From a checkpoint of a small self-supervised image encoder: soap at rate 0.0016.
Rows from block 2 of a small self-supervised image encoder, named by matrix and row number. Rows with one number belong to one neuron. Each number is 128 + 24 x the weight over its row's rms, rounded and kept within 0 to 255. All counts start at 0.
After each neuron's rows are labels from the 100 images, of 14848, where the neuron reaches its highest value: "top examples" is what is common among them. Only what is clearly more common there than usual is listed. The data: single toy objects rendered from many sides on busy backdrops.
# fc1: MLP up (model.blocks.2.mlp.fc1.weight, 1536x384), inputs 192-383
# fc2: MLP down (model.blocks.2.mlp.fc2.weight, 384x1536, transposed), outputs 192-383

fc1.199 [134 117  99 147  89 150  98 157 118 120 129 125 148 143 147 101 135 138 116 147 118 127 111 146 128  66 101 125 134 161 118 147 134 153 115 129 138 107 143 147 129 108 135 101 125 115 137 109 150 142 120 107  95 119 132  97 168 109 183 118 148 134 176  98 123 117 116 111  87 172 105 133 177 127 110 172 123 128 107  77 140 146 128  97 140 125  89 113 163 101 135 162 141 141 134 157 141 166 158 134 101 125 152 174 133 170 131 130 172 179 137 133 126 125 118 121 146 128 143 119 129 130 162 131 150 116 126 181 142 157  99 136 161 153 147 114 134 122 113 116 120 116 111 138 160 116 117 167 105 115 147 149 165  81 137 133  95 129 166 175 133 155 115 121 144 109 117 119 102 106 119 141 118 145 108 140 145 122 123 104 146 122 149 125  97  55 142 153 133 121 113 107]
fc2.199 [149 130 188 102 154  91 122 110  88  99  97 135 134 114 100 153 126 112 119 102 154 103 142 107 108 147 101 147 107 129 130 107  94 138 154 101 112 133 141 149 149 126 143 148 128 138 147 157 170 109 130 170 139 147 140 162 138 123 110 156 132 104 110 174  93 163  95 131 137 133 137 108 129 104 141 114 130  78 121 164 106 111 128 125 134 128 134 122 127 187  92 138 136 184 151 144  97 120 115  94 148 123 145 116 112 113 116 109  70 106 128 114 155 138 151 134 141 149 108 129 129 113 147 149 159 123 144 169 133 116 133  97 123 144 122 114 122 124 123  83 133 115 142 148 125 146 142 102 146 129 113 153 101 126 126  81 164  87 121 127 122  69 154 121 103 141 180 108  81  93 118 143 143 147 129 116 157 102 105 111 109 104  96 134 128 151 136 115 150 149 135  81]
top examples: white

fc1.342 [109 161 127 124 125 182 138 140 119 143 127 139 116  96 169 108 143 120 116 103 147 141 123 119  96 124  81 117 137 158 112 114 138 188 104 132  98 149 104 133  89 167 128  87 103 107 130 143 114 120 112  98 120 119 144 135  75  97 114 119 123 115 119 131 177 145 120 119 118 126  79 142 168 123  97 132 106 114 133 138 101 115 116 106 117 168 193 103 134 104 132 143 120 131 119 142 146  68 131 147 134 115 104 142 114 132  85 163  95 107 148 122 124 108 121 125  91 147 150 128 150  86 152  60 109 150  82 137 155 121 152 150 165 156 113 110 116 111 168 104 118 127 113  59 131 118 129  65 151 137 179 125 151 110 120 100 138 157 178 143 120 129 174 152 127 178 126 166 114  97  89 113 109 160 134 138 165 119 155 104 111 159 114 112 155 104 101 114 145 140 165 157]
fc2.342 [138 121 157 155 105 123  71 135 140 131 129 130 124 141 112 136 111 161 123 136 116 110 142 120 135 146 110 183 145 111 122 150  87 116 188 120 148 125 140 147 141  90 129 189 158 144 100 138 189 129 155 137 111 124 135  99 161 181 143 153 139 138 112 121 124 132 112 119 153 116 103 114  95 118 107 129 117 128 188  95 110 145  91 105 152 101 106 138 120 134 127 123 151 104 135 120  99 211 123 106  88 157 158  97 104 129 133 131 137 105 159 146 114 190 109 118 144  93 109  93 120 152 133 163 106 145 139 130 122 158 114  94 154 113 118 130  97 148 146 162 136 109 135 176 101 121  82 186 110 117  90 155 122 140 112 149 124 118  94 140 118 125 133  93 146  82  86 109 141 142 154 134 126 117 173 140 104 127 134 157 165  93 129 140 159  98 133 123 118  93  83 128]
top examples: from above

fc1.533 [ 93 111 123 162 118 141 139 119 128 108 133 160 134 141 134 118 121 123 118  63  97 136 144 133 119 136 135  96 141 123 151 148 132 129 148 124 114  85 139 126 153 127  89 131 139 128 101 140 108 115 152 130 144 125 129 114 146 121 147 142 114 104 124 124 132 109 157  87 103 143 147 172 157 106 144 131 145 118 119 133 114 114 146 209 144 124 146  89 143 124 122 122 155 173 157 121 131  86 107 139 121 150 153 135 173 138 122 135 151 120 142 126 118  94 126 160 108 126 117 111 132 178 166 129  59  82 126  99 131  98 110 110 125 113 154 116 153 140 105  99  87 132 143 112 132  77 155 117 147 123 105 119 131 148 103 112 134 112 118 142 153  82 125 151 133 146 133 105 107 125 139 124 119 150 166 156 114 126 103 167 179 132 149 166 151 126 118  87  79 160 127 114]
fc2.533 [164 150 100 146 100 112 135 128 130 142 108 108  97  96 153 124  81  72 142 109 127 151 133  87 110 131 124 134 129 127 119  82 160 105 130 116 153 151 136 109  90 146 139 103 121 111 117 149 139 145 113 129 118 138 118 128 133 138 137  74 141 101 173 177 134 102 114 138 109  97 118  93 131 214 167 166 140  93  98 115 171 112 106 109  99 161  86 160 122 153 138 144 117  98 147  77 123 126 161 161  94 130 110 127 136 156 128 168 118 152 122 173 110 139 119 108 161 124 148 138 118 131  77 113 125 147  78 154 106 118 143 119 136  94 123 190 124 122 152 117 171 126 127 108 133 143 126  85 123 130 156 167 114 138  84 174 148 100 151 132 127 134 102 100 121 129  88 160 141  90 131 103 120 125 117 122 143 157 140 116 108 116 133  91 102 110  78 174 100  92 121 110]
top examples: purple

fc1.297 [146  97 111 141 133  99 136 157 155 175 141 130 125 123 123  97 124 122 110 150 118  61 139  79 126 136 100 125 157 113 114 129 129 146 122 124 145 133 117  83 106 142 145 104  97 149 128 117  84 173 194 135 134 102 138 160 122 145 139 135 123 121 130 130 150 131 140 146 125 114 157 107 132 131 159 159 107 123 133 130 106 152  90 124 129 144 117  93 114  99 116 145 104 136 151 164 140 129 132 107 139 162 123  91 101 124 151 118  81 124 120 168 169 159 152 130 163 110 133 102 152 112 119 135 117 102 101 127 104 114  96 119 114 132 144 148 128 103 103  94 131 131 124 141 117  90 136 122 132 112 166 135 154 164 100 136 148 104 124 137 107 127 122 118 116 117 108  67 106 111 135 151 205 130  76 143 154  84  81 125 114 109 112 167 119 143 123 134 148 122 131 113]
fc2.297 [ 88 126 158 112 139 127 133 114 103 121 120 131 132 170 126 133 117 109 154 161 120 134 114 135  81 136 151 109 147 162 143 156 151 182 121 137 125 109 132 152 127 100 128 116 142  95 106 138 141 111 107 101 122 119 128 152 150 120 161 157 170 153 135  88 131 109 134 108 117 119 132 138  69 133 138 109 132 105 122 178 134  59 172 148 114 137 113 136 146 141 122 112 128 137 120  83 155 133 143 188 154 160 147 194 166 136 134 132 153 151  91 160 175 146 130 149 106 170 105 119 164 114 119 134 162 154 149 125 133 113 141 125 146 180 102 161 182 135 102 141 124 139 132  98 170 123  72 135 137 146  92 108  94 107 151 153 149 150 135 129 135  93 120 113 134 147 153  92 122 147 138 143 111 114  93  97 122 176 114 139 104 124 148 136 108 150  81  82 115 123 168 126]
top examples: hammer

fc1.696 [148 112 144 146  78 114 109 135 163 126 131 174 131 167 100 112 125 107 133 154 132 137 117 164 162 140 132 129 127 151  95  93  74 147 112 147  88 130 152  98 124 149 167 128  95 124 122 147 127 127 175 127 112 131 120 111 119 136 138 152 105 107 133 142 142  73 133 127  95 105 136  88 100 123 132 140 154 145 119 127  80  92 103 178 104 140 148 102 119 108 135 115 122 116 113 151 113 139 111 155 134 133 135 130 112 109  78 156 106 101  91 143  83 135 120 131 171 116 122 108  68 128 158  97 143 124  80 128 132  97 159  90  96 103 129 111 114 134 106  91 103 115 107 178 133 168 115 121 162  90 115 162 156 173 165  99  88 112 143 111 143  88  93  91 139  81 124 136 143 123 135 112  99  78 100  88 138 128  79 160  99 166 125 132 138 142 114 164 101  66 137 133]
fc2.696 [103 126 132 152 143 190 134 144 159 133 134 109 128 104 136 115 134 122 137 118 115 123 102 104 119 128 116 129 140 120 113 143 123  90 115 150 171 147 131 151 125 116  96 121 174 156 115 127 134  91 131 132 135 117 133 132 134 167 158 126 126 158 126 153 143 178 110 135 124 146 174 187 130 105 126 115 118 114 109 150 156 126 159 114 178 146 165 135 133 124 117 129 159  90 124  74 122 137 158  91 122 100 121 107 144  85 162 132 181 126 130 101 142  83  99 116 112  77 111 116 169  90  84 130 117 126 134 120 148 146  91 140 119 140 150 154 129 119 139 140 130 151 153  98 154 105 106 123  97 116 148 127  97  94  86 113 137 149 130  98 117  82 155 111 147 185  94 146 133 143  81 142 173 160 103 167 135 130 193 129 155  83 159 134 116 118 134 128 163 153 115 162]
top examples: from above; white

fc1.640 [176 160 139 127 128 155  99 171  97 116 149 147 113 115 109 126 122  76 127 147 148 147 112 105 134 126 131 151 161 175 130 108 131 133 111 125 170 150 144  87 170 123 113 143 126 120 148 146 127 113 159 144 144 112 122 143 137  96 149  92 110 103 144  97 117 107  95 156 110 123 147 157 130 116 138 135 153 109 104 121 147  78 126 173  95 148 128  86 119 164 141 147  79 167 141 141 143 142 128 145  87 130 156 140 151 124 135  96 136 127 127 143 156 115  94 108 129 124 160 109 141 153 125 110 126 119 128 133 126 121 149 163 143  99 153 112 119 164 176 136 168 138 163 142 121 122 132 102 135 144 121 170 149  65  98 157 140 163 111 184 126 141 124 128 138 156  56 119 133 140 124 123 134 121 131 124  97 177 176 145 114 151 147 118  83 130 117 128  87 124 158 130]
fc2.640 [101 114  93 125 133 104 155  91 177 165 127  84  63 124 131 157 115 148 153 121 106 158 136 145 110 126 162 174 143 126 165 173 138 140 121 128 117 132 132 106 105 121 141 126 169 122  91 154 158 163 141 134 113 163 142 111 126 138 147 182 166 152 116 106 148 131 172 162 118 133 144 151 138 110 171  86  97 164 109 148 168 139 135 126 139 127 118 172  87 116  96 104 133 116 126 135 136 128 102 137 143 135 122 111 124 129 125 114 114 156 113 118 150  92 189 117 156 120  95 118 110 128 145 117 125  79 184 126 103 155 112 136 155 187  86 171 165 112 162 119 107 166  80  85 124 154 128 143 118 116 178 110 138 152  86 125 112 110 132 104 133 113 132 134 123 174 116 115 172 107 171  95 148 146 117  93 130 120  91 130 153 116 134 147 140 106 159 111 172 105 144 144]
top examples: purple

fc1.766 [144 150 151 106 136 116  96 126 131 150 138 143 114 144 124  99 123 127 138 120 126 139  96 124 117 127 148 125  83 124 126 126 162 141 139 147 132 119 139  66 113 153 177 110 162  99 121 163 142 111 109 139 169 114 187  95 162 138 166 127  89 117 117 133 104 148 115 122 159 125 130 176 108 151 112 130 147 141 114 147 115  96 143 103 106 112 165  95 156 144  89 133 118 151 142  97 147 123 176 135 166 159 136 173  71 164 158 106 116 133 148 137 154 138 144 141 121 165 100 151 105 172 136 116 131 102 141 121 145 123 152 109 101 101 159  98 113  92 175 110 109 150 132 122 169 153 122  92  89 122 123 123 152 100 131  75 147  99  91 114 108 126 168 136 148 101 110 100 128  98 141 132 187 107 135 169 147 155 132 132 120 126 155 125 163 164 137 168 123 113 116 136]
fc2.766 [112  66 138  94 104 149 100 120 144 135 118 112  96 119  90 164 138 144 111  97 188 152 121 180 155 145  94 157 125 149 138 133 143 125 103 105 114 129 127 122  85 131 115  63 130 137 141 132 107 121 154 137 137 141  91 119 165 145 130 124 128 160 144  96 160 166 129 155 124 159 115 112 132 125 127  97 128 178 122  94 147 127 131  87  91 127 105 192 164 136 158 145 139 100 120 127 127 114 140 161 135 118 127 100 129 103 147 156 164 132 117 171 108 149 119 102 130 121 139 118  85 121 110 169 147 172 127 153  93 143  99 151 127 153  86 123 160 137 137 158 150 126  95 129 139 134 152 178 137 119 149  92  95 131 111 112 122 147 139 163 111 132 148 133 116 159 140 124 154 105 102  98 139 107 148 121 122 153 140 135 139 156 105 103 126 107 109 138 109 145 105 165]
top examples: hammer

fc1.716 [114 114 134 151 134 138  81 109 106 103 114  90 139  96  99 126 110 130 154  72 121 108 127 146 116 156 153 148 116 128 106  90 117 108 122  87 125 147  83 120 121 134 113 153 158 109 133 156 123 108 127 139 152 119 142  82 153 117 115 124 128 100  98 133  90 127 137 162 101 123  98 134 133 106 145 114 156 112 109 139 107 184 111 119 131 144 129 166 160 127 128 149  95 174 112 124 106  98 108  82 114 150  96 174 145 137 136 135 135 105 148 148  76 118 148 121 141 156 129 156 135 102 109 139 162 101 100 135 119 133 123 167 104 151 126 135 125 107 136 102  85 150 100 183 115 115 137 143 128 131 121 109 134 123 172 160 111 148 125 173 109 113 122 123 121 108 159 114 161 111 108 140 142 129 113 105  84 109 169 131 154 119 101 123 139 143 132 102 117  78 107 124]
fc2.716 [185  69 114  68 161 152 117 147 118 172 126 125  72 200 125  88 169 117  69  96 122 142 112 130 139 114 124 105  85  81 128 134 128 126 119 102 144 125 118 143 115  99  80 132 108 107  93 143 118 111 142 112 144 137 107 128 108 115 134 162 164 150 101 138 135 131 131 148 131 158 115 136 127 147 117 118  99 146 149 107 107 124 144  89 112 109 142 126 137 121 134 114 157  95 135 127 138 109 114 154 175  90 153 107  90  64 135 120 167 161  84 144 133 135 119 150 132 145  96 111 123  63 152 136 133 137  84  96  92 124 114 136 139 143 119 118 152 144 113 166 116 105 132 126 166 145 108 143 135 139 115 139 139  76 119 112 133 104 110 125 138 138 141 172 123 154 102 125 128 163 158 122  97  93 152 164 119 139 142 124 130  88 135 148 132 145 120 114 140 123 124 105]
top examples: white

fc1.339 [133 139 107 144  77 121 153 118 163 139 133 139 147 134 124 118 137 146 156 126 115 138 143  64 131 113 144 108 120 127 128 114 136 130  87 169 125 119 119  75 123  96 106 134 121 176 124 142 106 148 168 126 144 129 127 141 111 133 144 145  84 127 107 150 192 152 112 101 180 149 137 124 154 119 119 109 167 108 137 137  80 161 148 143 136 127 129 138  94 160 130  80 150  96 116  79 129 189  81 117 175 167 140 144 141 113 106 117 106 113 112 142 148 161 115 126 167 135 134 147 120 114 141 121 101 107 148 146 153 137 130 119 170 153 134 130 142 164 106  94 177 126 117 133 124 141 142 121 138 157 110 133 150 105  90 172 128 122 135 112 119 114  65  56 111 140 113  85 144 134 106 144 168 117 170 131 155 125  99 104 156 159 156  83 148 138 129  85 137 139 118 151]
fc2.339 [ 63 138 132 140 118 154 145 131 124 123  87 142 135  95 145 122 174 117 128 109 105 145 179 138 118 116 100 178  92 153 126 136 114 159 153 109 170 137 106 158 106 134 142 124 107  99 107 158 136 121 112 165  88 122 150 123 143 141 128 147 157 137 138  89  91 111 136 101 147 154 152 150 140 162 137 175 122  93 123 113 115 118 159 122  97 127 137 118 148 129 108 143 150 114 159 129 132 149 174 121 126 120 113 137 143 155 156 108 123 155 153 148 112 156 119 161 129  89  88 123 127 122 109 177 108 138 126 138 126 168  94 166 145 153 110  75 129  99 127  79  90 131 169 119 106  84  71  99 126 147 127 134 120 127 153 108 146 138 130 154 158 109 149 144 148 125 114 125 125 145 113 115 120  96 140  90 116 149 164 141 131  77 132 156 176  96 170 194 117 152 119 127]
top examples: white

fc1.299 [ 91 112 123 170 120 116 121 151 128 136 124 124 105 158 126 147  99 138  96  94 131 121 143 109  88 144 127 127  88 143 155 109 170 118 115  97  79 119 154  90 134 130 158  94 119 111 141 179 106 139 128 137 148 105 153 103 147 133 119 131  86 166 155 141  86 128 101 129 100  69 132 137  99 115 131 181 148 122 104 115 100 116 135  85  97 126  91 151 108 156 139 101 102 127 126 149 152 126 103 107 166 139 137 158 130 133 155 127 103 137 114 110 164 167 167  96 156  96  93 101 130 118 125 150 134 121 114 149 120 152 145 148 158 152  93 111 115 115 109  82 125 146 102 101 116  88 148 113 127 136 145 136 108 127 136 131 154 128 124 137 135 118 105  98  99  97 154 117 135 130 130 148 150 137 144 111 139 151 142 119 118  93 121  99 153 166 120 158  88  76 141 148]
fc2.299 [143 127 110 113 135 131 169 127 141 132 106 154  55 107 148 117 130 132 156 155 150 115 102 169 141 166 158  96 172 104 146 122 119 139 151 144 181 127 130  96 107 119 107 110 105 150 140  91 122 102 124 157 132 139 112 174 150 161 136 119 143 109 112 153 135 113 104 146 138 131 146 130 136 114 120 105 107  97 138 120  78 126 153 127 176 130 165 107 138 144  88 114 143 158 111  87 144 120 120 165 187 138 114  89 140 147  91 160 135 155 103 122 159 139  68 138 128 112 152 150  98 134 133 139 112 149 146  87 143 114 124 129 139 104 164 124 137 156 114 131 134 104 185 159 144 123 106 159 115 120  97 103 128  99 164 112 118 164 115 135 108  79  98  96 117 126  96 148 110 137 109 102 128  72 124 123 159 120 106 129  85 122 123 113 125 129 107 159 156 149 141 106]
top examples: hammer

fc1.316 [145 129 130 120 144 104 144 145 133 162 114 154 130 137 129 117  91 178  74 159 109  96  97 147 149 118 134 138 126 168  85 118  95 126 105 142 151 145 156  75 154 147 175 121 141 129 152 129 121  92 135 130 163 164 128 120 130 103 154 116 124 129 153 109 158 129 165 131 117 135 157 171 163 132 156 138 149 133  85  96 123 103 151 133 141 154 103 150 113 120 171 140  98 103 159 125 131  88 156 110 178 140 178 141 138 140 145  95  89 110 141 135 131 109 110 114 206  90 122 129 164 131 173 157 140  79  97 143  90 131 154 104 147 112 110 126 126 148 113 150 112 177  89 131 148 135 160 144 150 131 147 101 141 105 149 143 112 142 125 132 134 116  81 106 172 136 144 146  86 115 130 147 128 124 119 125 101  87 143 127 137 130 108 136 108 128 124 110 115 147 124 189]
fc2.316 [103 117 145  93  90 161 138 146 116 127  97  97 120  99 104 128 120  90 135 116 159 152 134 138 121 124 124 121 141 114 113 126 164 128 108 124 155 115  75 139  99 138 130 141 140 101  87 156 119 103 144 146 100 118 134 119  99 116 106 151 153 151 148 148 110 159 116 149 168 113 119 159 129 145 137 126 107 124 159 109 151 112 110 128 141  89 144 124  61 121 128 145 146 171 159 111 151 118 116 131  86 103  90 120 109 117 141 148 165 139 134 117 125 145 122 145  96 150 129 139 126 175  76 113 140 142 117  99 129 125 142 142 114 113 138 139  88 125 129 110 116 134 137 106  99 123  98  93 121 131 117 135 134 135  86 140 161 109 111 145 122 137 161 142  70 143 144  80 192 161 169  82 104 195 106 114 145 108  79 144 104 113 146 156 114 103 157 135 120 131 117  89]
top examples: hammer; bottle

fc1.384 [152 101 113 133 128 112 129 132 144 155 108 135 157 135 117 111 120 141 129 124 139  91 110  75 132  79 126 121 118 106 123  99 157 104  93 134 105  86 124 167 126 123 140 130 124 140 187 161 112 125 123 151 159  97 149 152 131  58 146 138 151 125 127 119 102 108 110 154 119 152 159 141  88 101 120 127 115 111  79 115 138 124 159 131 143 126 119  95 140 151 111 147 161 124  97 152 116 116 147  91  99 123 147 153 160 133 149 122 103 129 143 112  45 126 143 125  99 117 131 155 122 138 109 150 164 123 140 136 139 119  93 104  92 118 130 128 134 140  72 103 126 123  91 131 107 105 125 119 123 110 118 107  97 115 158 104  97 139 148 106 113 132 156 140 167 102 113 132 101 168 174 132 145 109 139  98 128 131  57 143 135 123 145 139 150 165 184 139 139  62 129 137]
fc2.384 [105 138 129 153 164 142 100 126 125 102 101 128 152 135 109 185 142 105  97  64 128 126 117 133  98 184 126  93 113 169 137 130  90 156 141 138 205 149 153 107 125 131 157 129 141  92 103 135 110 116 120 127 137 118 121  87 114 135 100 108 107 136 125 156 154 115 101 130 120 157 103 124 161 137 142 135 122 130 137 141 161 175 121 157 140 140 105 135 148 128 130 136 136 121 183 109 105 148 124 173 120 158  98  92 124 153 148  94 117 118  99 158 114 144  72 105 135 141 156 156 106 194 152 128 109 128  97 133 116 104 151 108  88 152  97 119 107 101 135 108 134 124 138 101 133 114 119 131 123 122 148 152 165 133 132 182 147 139 162 143 104 137  63 127  80 127 149 135 127 103 108 148 146 171 120 112 126 101 172 100  97 133 127  85 169  71  88 121 111 133  72 103]
top examples: white

fc1.664 [132 112 135 105 117 108 113  91 146 166  96 135 157 153 157 124 128 103 108 132 156  91 168 182 112 147  69  82 143 128 114 115 135 147 129 104 108 162 141 115 104  87 128 173 130 138 118 150 141 106 135 105 131  96 139 112 145  80  93 147 126 143 152  99  54 185 146 120 132 118 134 144 129  93 140  84 132  90 125 126  91 121 123 157 122 104 127 100 134 101 144 130 147 127 166 152 136 120 146 137 150 142 115 161 133 133 102 127 121 137 140 152 117 128 136 139  94  87  96 120 192 120 138 103 102  86 151 128 110 135 151 117 141 178 102 163 145  99 144  95 163 153 139 124 156 142 120 113 124 104 105 142 156 169 125 164 122 129 113 153 127 118 119 137 146 111 185 129 165 107 178 143 140 145 101  45 141 119 113 135 151 112 151 119 123 141 122 146 110 135 115  99]
fc2.664 [167 109 137 151 134 180 125 131 144  50 137 142 105 110 142 123 113 123 152  98 115 193 138  96 156  99 132 134 111 107 103 109 110 102 134 155 134 131 108 124 136 185 108 126 164 132  98 114 134 127 140 146 123 165 134 114 144 157 136 128  79  74 153 120 153 108  99  99 115 127 120  75 160 127  89 130 166 136 114 118 149 135 108 125 141 116  86 170 136 145 135 129 119 131  71 113 137 164 129 142 112 184 165 134 141 126 139 120 123 163 174 133 105 140  98 121 131 151 155 128 113 122 122 162 140 125 133 127 157 135 116 143 128 115 154 147 139 160  97 133 102 107 133 149  99 145 166 109 149 102 109  70 105 100 118 138 121 133 129 129  68  97 155 112 119 136  77 114 141 154 108 142 117 107 124 174 145 133 156 144 118 193 133 123 146 149 139 156 146 134 152 167]
top examples: white

fc1.387 [113 133 131 151 166 104 151 120  92 153 137 170 139 128 151 135 164 109 145 114 128 109 145 140 103  86 124 162  93 139 132 106 132 108  54 137 134 132 135  65 159 144 100 112 130 143 153 120 118 168 167 128 116 127 156 148 146 130 153 129 145 121 138 134 122 130 130 108  96 134 135  76 142 147 133 132 111 159 154 152 110 120 128 107 117 135 165 136 148 119  82 140 128 105 122 125 130 129 110 109 151 147  90  95  82 106 123 165 125  64 126 140 116 125 142 105 158 118 137 154 136 126 126 134  84  85 137 103 126 145 126 140 145 139 165 117  88 169 113 119  99 117 111 130  94  71 107 128 130 167  81 139 125 158  82 150 135 174 148 139 139 144 110 127 109 174 153  99 119 174 140 105 167 149 144 150 117 132 128 174 110 109 116  90 147 104 134 113 104 112 156 155]
fc2.387 [160 124  95 113 101 132 116 131 128 107 127  97 163 136 119 125 156  89  94  95 161 154 102 120 112 180 152  93 106  80 116 126 117 164 141 104 110 159 102 139 129 124 134 126 115 138  78 134  90 117 140 137 131 161  98 168 141 171 102  98 120 133 140 155 143 136 121 157 131 150 148 142  73 114 181 152 152 126  91  96 115 155  99 110 114 161 125 153 129 137 148 132  83 148 183 111 131 154 140 144 117 111  89 149 155 129 125 134 132 152 118 132 113 135  89 126 160 115 121 147 124 128 127 117 155 129 129 151 108 122  99 142  94 141 115  90 122 111 148 134 161 140 142 166 143 166 113 121 182 104 137 130 135 106 136 118 114 110 155 171 133 145 185 134 104 111 109 156 138 103 102 115 112 136 150 135  98 127 113 111 132 106 137 127  87 137  97 113 150 124 100 107]
top examples: purple

fc1.575 [100 108 115 181 155 148 121 125 124 130 142 132 104 132  77 124 141 141 151 128 146 110 114 176 146 164 181 129 166 152 125 102 134 175 132 159 148 155 149 126 105 103 129 106 182 121 121 132 115 154 152 161 154 131 162 114 128 116 139 166 180 129 160 111 124  98 115 108 118 118 146 207 136 109 178 147 151 142 113 193 106 123 126 134 132 107  74 126 167 152 116 125  61  95 137 127 132  89  85 159 145 156 113 142 138 116 125  87 128 128 124 105 131 127 136  94 106 110 138 186 157 190 149 103 142 106 173 147 113 142 107 132 145 112 116 148 124 134 168 144 150 118 149 130  89  90 143 132 109 150 115 141 146 145  97 112 168 120 130 158 143 122 113 161 126 156 134 105 136 181 139  93 157 129 160 108 124 150 135 130 117 146 142 156 117  90  90 114 120  98 130 109]
fc2.575 [139 149 124 104  82 115 132 117 144 107 118 135 142 100 123 122 114  67 157 124  76 148 169 100 141 116  75 140 129 115 119 139 134 102 121 101 133 104 163 133  97 136 100 186 128 104 136 138 133 141  96 145 132 106 114 153 118 128 138 111 120 139 118 156 116 105 135 149 118  91 147 105 135 109  81 106 113 116 135 116 118 123  96 153  91 164 144  97 112 147 124  92 171 133 103 111 128 128 122  94 133 130 116 117 133  98 108 151 131 132 127 129 169 115 114 122  95 129 146 103 120 105 102 181 150 168 141  94  96  91 122 118 117 129 113 151 116 145 120 102  79 153 139 119 164 141 133 108 105 120 112 113 135 127 129 136 123 148 150  92 113 114 138  90 109 144 129 136 116 124 129 107 128 155 112 139 127 129 151 138 135  95 126 158 148 169 146 133 144 190 136 140]
top examples: purple; pink

fc1.86 [136 147 136 147  89 110 144 139 125 108 108 108 187 107 156 122 109 139 131 143 128 118 169 107 135 118 195 103 117 124 115  88 136 106 177 136 133 131 115 100 144 139 129 142 120 111 170 130 149 151 133 180 133 139  97  94  97 102 129 101 101  74 124  84 119 131 143 137 116 124 116 141 123 108 159 137 126 112 126 100 103 150 112 150 102 182 120 172 123 107 131 146 152 129  76 177 120 146 142 120 128 166 149 158 102 136 129 169 129 146 153 124 149 125  83  84 118 129  84 143 137 149 139 153 135 103 136 177 103  82 145 153 131 150  91 136 118 142 142 125 130 103 145 132 111 136 128 134 101 127 110 117 119 125 153 124 134 149  97 154 127 153 134 151 166 123 109 169  99 124  89 122 124 136 136  98 142 158 159 124 157 144 118 132 143 150 125  82 129 162  97  97]
fc2.86 [185 118 108  92  95 153 144 141 126 103 142 111 100 131 106 146  96  98 104  98 129 145  99 152 125 151 116 148  94  94 101  86 126 161 162 162 143 126 145 161 106 114 120 171  97 180 109 133 100 108 127 103 119 137 111 177 136 137 114 170 131  99 121 142 121  97 122 137 123 140 134 119 151 120 130 115 116 109 159 133  95 108 120 141 110 102 114 145  97  58 152 135 101 118 152 128 131 111 147  96 134 101 121 114 112  94 151 122 102 129 132 118  87  91 175 148 134 156 158  97 127 141 125 122 100 139  99 159 140 174 159 138 129 114 136 113 150 130 116 152 100 127 116 130 105 133 106  89 145 102  76 140 154 140 133 121 126 114 127 195 114 152 121 133 109 138  91  68 125 158 115 121 151  94  93 132 130 165 140 102 135  92 160 115 128 145 129 129 135 103 120 163]
top examples: hammer

fc1.250 [122 113 148 140 141 128 106  99 152 136 172 112 143 134 131 143 170  95 125  68 151 149 142 141 126 102  91 132 122 127 122 108 124 110 132  97 133 115 144 127 116 137  62 115 175 138 187 171 121 139 112 129 124 114 139 121 110 110 104 141 136 102 168 137 162 120 132 128 144 138 159 129  90 137 134 164 168 128 155 129 111  94 155 118 147 128 145 158 108 113 130 137 132 124 147  96 116  90 125 109 126 150 135 154 109 127  60 134 147 133 154 179  88  95 113 134 113 163 104 101 146 150 112 130 124 148 187 145  91 115 148 129 144 163 137 102 123 123 166 151 138 128 134 109 164 118  92 159 149 126 170 134 127  84 140  89 114  96 121 135 134 123 147 145 138 129 140 109 110  99  95 123  99 121  94 131 120 176 117 120 157 107 156 150 110 171 151 133 134 137 111 129]
fc2.250 [102 129 135 142 114 110 142 132 140 102  90 131 130 133 121 172 106 128 141 129 130 183 131 131 130 124 192 127 137 136 169 138 116 123 119 131 104 126 118  93 137 120 174 153 126 103 151 123 147 121 129 106 140 131 137 110 133 142 169 133  82 136  90 152 111 120 144  97 137 149 123 137 132  97 164 105 126 159 133 146 148 165  95 125 156  97 102  94 131 104 143  81 150 111 127 160 143 124 109 125 149 118  76 113 168 141 172  86 168 138  92 138 148 181 170 132 147 135 105  93 125  92 133 165 150 156 114 120 163 150 145 180  93 133 128 118  98 136 149 138 133 141 129 184 131 137 127 134 144 161 119  98 126 141 133 157  81 137 154 141 109 173  91 100 123 158 152 129 139 117 166 131 144 168 123 138 146 111 100  91  88 149  83 128 141 103  82 117 131  82 178 118]
top examples: hammer